Rows from block 5 of a small sound classifier, named by matrix and row number. Each number is 128 + 24 x the weight over its row's rms, rounded and kept within 0 to 255. All counts start at 0. Numbers have three digits each.
After each channel's rows are labels from the 100 clips, of 14976, where the channel reaches its highest value: "lies over" is the class under the peak. Only what is clearly more common there than usual is listed. The data: babble in 24 made-up languages, each with its own sounds, syllables and stress or tones, from a formant synthesiser.
# c30: last pointwise conv (model.blocks.5.c3.0.weight, 384x384x1), inputs 0-47

c30.96:151142083110138133130121145133117137112119112123137129156152127148136135148115161101083103093122086092148097149128133154112091105145167119132108
lies over: /ɔ̃/

c30.378:151155135154107141115109138109155149168145135136103105112138115118131177116150148105137161139156117103089134119111130130140152136133127132128113
lies over: /tʃ/

c30.137:143145171187140146092133123179150126101092113127148157173189122087131114117106105129189114162117134158135121096126123109092101110138141125176116
lies over: /ʃ/

c30.305:099169120131105165148107151117163182111158136149140087119128130150123155141161096132093127107104158147131128142097149138155136120124130146082086
lies over: /ǃ/

c30.314:113095115110112130076155135102104150129093151191169091161135112120135154147104142135103127093129074115121152072141156111143107182136116101118134
lies over: /ɛ/

c30.73:096116136138148100129132148096121122130139096138137154151113096148115117113113098177113137147104124128184145161080129121096148132128115138135106
lies over: /a/; /ɑ/

c30.116:118157132094146169198108153135138137147135126132146130139088132147126147129151153185097137150131150144111147144090176105136169170136174139131149
lies over: /t˭/

c30.46:133148130127076122098129130110146087105138101121092121147177123108138152125129116161143091132166122123111126130132115138157123092112119112116139
lies over: /ɨ/; /ɹ/

c30.382:129117100131177142094105105103117128123092108151110082086123108139130146141147114112138100054129110103131146086154131118100074124149140137143115
lies over: /ɛ/

c30.143:138142184149156117098130150124131104116161156101099119109086156104120115162102125099133161094153157119137108143109152117150100102123161073134153
lies over: /ts/; /ʊ/

c30.204:077152138148165126109107093117137164080137109148111123116159127117128132117137061129160148098113102117120128139104097114204110102125133134104129
lies over: /ts/

c30.367:153153137102161139118118130130099089074070140131092149106099128109134123100116117151130134063105104138154155131078135175095132147121164128117124
lies over: /y/

c30.288:120152129135115132147137101173096130129102117140171174119122128118160158139149130089126097141113145136108149124116122109122128115120111138122123
lies over: /ʃ/

c30.301:094128062117091146154106140108115118072157119164127151116087099133125124144127121156133144174138139108118156143137123131134088173125165104089139
lies over: /ç/

c30.326:118110136087107134158142175174118100141110149113130159118117111129107114111126156123135178142127125189164143136100176107118104159100105113136104
lies over: /dʒ/

c30.376:122149118149116174137116125150065041115145120081157108137141106043156119130091049133135134142145148112147188134119132133101102097172129130147138
lies over: /ə/

c30.79:111114113125141116110145093125088122162154108104145123112153152149122156110137107111137092133149135137141135137124098118154099150125126161150115
lies over: /y/

c30.34:150199125076110119130129145136101082156156162071140109108095128136129149137086148187126125115152111140153139104142092115087125143091138148132159
lies over: /ç/

c30.115:149088122110149132130160093110159143141129160127148149068128156157144105116164112144125140144177115179102137122152098101126105188104118098133144
lies over: /ɣ/; /ǃ/

c30.127:133138110120142090099105103097137081107146141114125128139179163154117142184150159104123148147111210080118134134139133086138132101115096122157132
lies over: /ɔ̃/

c30.47:139129106097127131136164123101105130150140128112117117112146143139135124134154115129140139117082125145106130138137144138116126084128115155128115
lies over: /ɨ/; /ǃ/

c30.30:122154134152143134105152145136123160111134144144126154113126126128154162140168140130135099152113126163150108114133164079142168113134191131167144
lies over: /ʊ/

c30.332:157151193147140147118143106092122118099166114138080121117137149120112125155145125111117102169123119135139148126128101089131125099119151132134127
lies over: /ts/; /s/

c30.156:199110127121156132101081133135133120118175125107137135124109065105132112095163185158130098118149083133096111138107169159121144132138127114103138
lies over: /ɨ/

c30.138:135103177111113121135106147177142103142118165097101128122096132117113151143118122103130091150113172125136118116153133124094120111133125155093105
lies over: /x/; /k/

c30.172:091129145096106099132136110149122119141153166145105112148188113101119157134122087119118119188124107096140102115099166141154114161157113126087133
lies over: /ɔ̃/

c30.337:114105140148150179109130120111148162124110094130132160101096090094099122145168142131138146127165128146141111107076131113092132149118146140081126
lies over: /ʃ/

c30.176:116114122112159130090078127114130145107101101144146117131125123090117145109133131144138151118109117158160116137147130122140082166144074120084157
lies over: /ɔ̃/

c30.321:172113087136102150108079133176131108130144097108124116119103139097149095107135126123142130107102115163169156118067125133121099132102101132092113
lies over: /j/

c30.130:140135174110136145111119164133151142122150104150131131157098110133111112176134167139128139183107152129123132140061084142181135117140143137154074
lies over: /ǃ/

c30.227:121139138056156115164140149145102148097119121116147135140147115132133151133128143133085113082132140126117122100133127114132109179152137133197071
lies over: /ɔ̃/; /o/

c30.230:154103105133100121132118128131162123140152126129120096188095131136111144116131136154107132137135134187126166103121125157131124118166121110117125
lies over: /y/

c30.146:108100117129097136100128098132099134149127131145133144146118100165128127086126124114084095146144190149101105116144154172147112149122116170121127
lies over: /k˭/; /k/

c30.168:147141153119158129104101164156092132151183133166171120099127087100139159124151101118169107104128130120142139130178185141114150115127140121155139
lies over: /z/

c30.123:122141144084106126134129132138116150147108100146132083104148129119097129135160177141088138133168130131137137118127102105128140148094089131142116
lies over: /ç/

c30.256:123100139145118150127171142151143143168092128096133143139141140150155135152131095128162111151155126160108128137166063130107103094145140122146112
lies over: /ə/; /ʃ/

c30.175:102115155124122122135098100130129138167218115120097111113152129113133131089113144097102133119100174096111121139149131132116131147128117138123103
lies over: /dʒ/

c30.349:115143109144137128086142135124145108152118121119145138124131103120122129141152113116117133129107122134123104123117111095111150101162138128104089
lies over: /i/

c30.160:123136103135158141144126126139183109138145136150149110140094098117118157070117113106110115159135144096155093150143094158131153064118104102158096
lies over: /x/

c30.341:114118153151133130105106112127136135149113134123146139146113159125142133124180121145088176131136156184122139139108146113164116151103165116133110
lies over: /ɔ̃/

c30.28:126119159151145132123144141116117151106133146150114082151123146132119145130154139139152098149130140154098120124107093137120126131145142118197110
lies over: /ts/; /s/

c30.102:139137127117163133132136135114147109135091114193111141119148130176139119173107175133137114119139112143173144149156135106122137118128136115118122
lies over: /ʊ/

c30.11:092125127117151128134126133127132132140113148093130128062112165092104104092125126149147156073133126151158126124129133172130107163149133135094105
lies over: /tʃ/

c30.64:098112127112094112145135119083162204130101154115112124115107098119149134123173131219110151110127106106110138151122137128072132196123139160134117
lies over: /tʃ/

c30.356:153184130127146125146133138136111105128130126122141124108138108133132140153132138147128118102119115092116075101127152121155077126096107115132142
lies over: /ç/

c30.219:108126101120131124177182151108106163114092115155100151096112117148125130087125138143132142119133134100151103096123134110150135131159122140150125
lies over: /tʃ/

c30.373:164113124149129114113168111081104126161143138117125134110094204160144153096177118120081151153119139125091099135147139136142116163092095130144151
lies over: /tʃ/

c30.323:107143108108111173105141112155152121114169117135119174098173178135114107145144155091132147119128156140103155116099102132149162111109119088129104
lies over: /dʒ/; /tʃ/

c30.235:132181125095133123145141118144130143166127116144155131124137177136119142095142160146092117140114095124123133122141088121130075146142112159121090
lies over: /k˭/; /z/

c30.25:167103133149112169119135118155124125122125135092133118114147151109124129118147115177128123161116106131145094109098133103152111139119219173131105
lies over: /k˭/

c30.22:162121095130129126160069157119122101127103165094196153090119205105145158175130102157150113152170138170134118167110151168115109139122151080148166
lies over: /y/

c30.75:120144146155119153157110103110207101153067107132125136137128129141097120144177137169093125108121116079153116126152149117143150111152115131138131
lies over: /z/; /ə/

c30.278:072102116158114131089168138130095164136113099149137143132189134147103113148186133141148125162160126110129107156125106093141130116141139138113108
lies over: /i/

c30.135:140141108118147122151129170139102127104126094118129108042133127165143167085143063110140060104131145143142111147134177155151159143113169149151131
lies over: /ɨ/

c30.252:146118120096096097099128135144112140144111148149128152168127143150142167105178164130108119127096096132116160118119123127137116135104088200087099
lies over: /k˭/

c30.357:131096100111148180112100168160118132154159118118153134121100080113099118132120093122123143127156164144079100173111121113129158093120070154135172
lies over: /ɣ/

c30.239:122133158126109121125113126162115082095125129155110151138079105143120116129156120152138152142129142154119156112133125151111118131150124171159111
lies over: /k˭/

c30.53:133112098091123122081091129103122129134136113135158142126135118114102115119110108128126098136120130128133130139115153110149110123115073143122098
lies over: /a/

c30.291:099136157128107094133168162139161086117141121113101093155121093127147110140120103120107085129124142148159127145105109165126087117126176121120097
lies over: /ɨ/

c30.365:129114123145142128169132124149137103103137125147154128118110128127141130158093117140131114135126140092095093122129142114111153132151142158075145
lies over: /a/; /aʊ/

c30.16:160113139116138102145142193145145133207144128134173142118084199121123132077108153104137133104181153167131149077133135101119125141162150113115114
lies over: /j/; /tʃ/

c30.201:114134129107117087111096138148178111130086097105108090141099097124098117129143125170107106170127091147090120182042115142116114179100171112115130
lies over: /t˭/

c30.229:138126137134122140109135098197139100103194171099125117157189144114088114124099122137081113125112117148106144145137142122117113099198120138083178
lies over: /k˭/; /k/

c30.149:144145141139147177142110144127167102132122127083084123182124159114104155134106130093102123115108109153126137093133135146120092146155111122147127
lies over: /ɣ/; /ts/

c30.383:149123127112103128176128135084121116101130130152158118140099102088130149177121172145135135146101171141144146146138103077139132127132119117129130
lies over: /ɨ/

c30.95:148111103086114160123140141141114127080098158097128093115128112117080128120148149158116097124117110154147143124106164173160141103081123137143137
lies over: /ɔ̃/

c30.335:131108144143083133136122161138121121136123146145121160100139103092117123139103121119105127137113103142146172154087131154081132164106155113087174
lies over: /y/

c30.297:123124072116085078119109139106151143112138106121122119182116106173081148102188189120136109147099124121152097128088121175163132142145178111165112
lies over: /x/

c30.329:167152116150113161116125142108123142119119126102126162099151109138182121145095144189135090140173130099133136131108181137162133150091127099126116
lies over: /ç/

c30.151:152146162156175110139100079174149119133117165162100154121106128115131147112122152143114107130146152158151108153119174097137107096127170170109145
lies over: /k˭/

c30.247:181109143109146102153162104188101135113095169105159078113147122140145103092145171115142116112098108185102124161118112187167122126105187140127128
lies over: /y/; /aɪ/

c30.132:138114115135140127099160072130134116138098116108120171105152136135135142125099127107117102155136079107095098145122144146113127142115157169149154
lies over: /ʊ/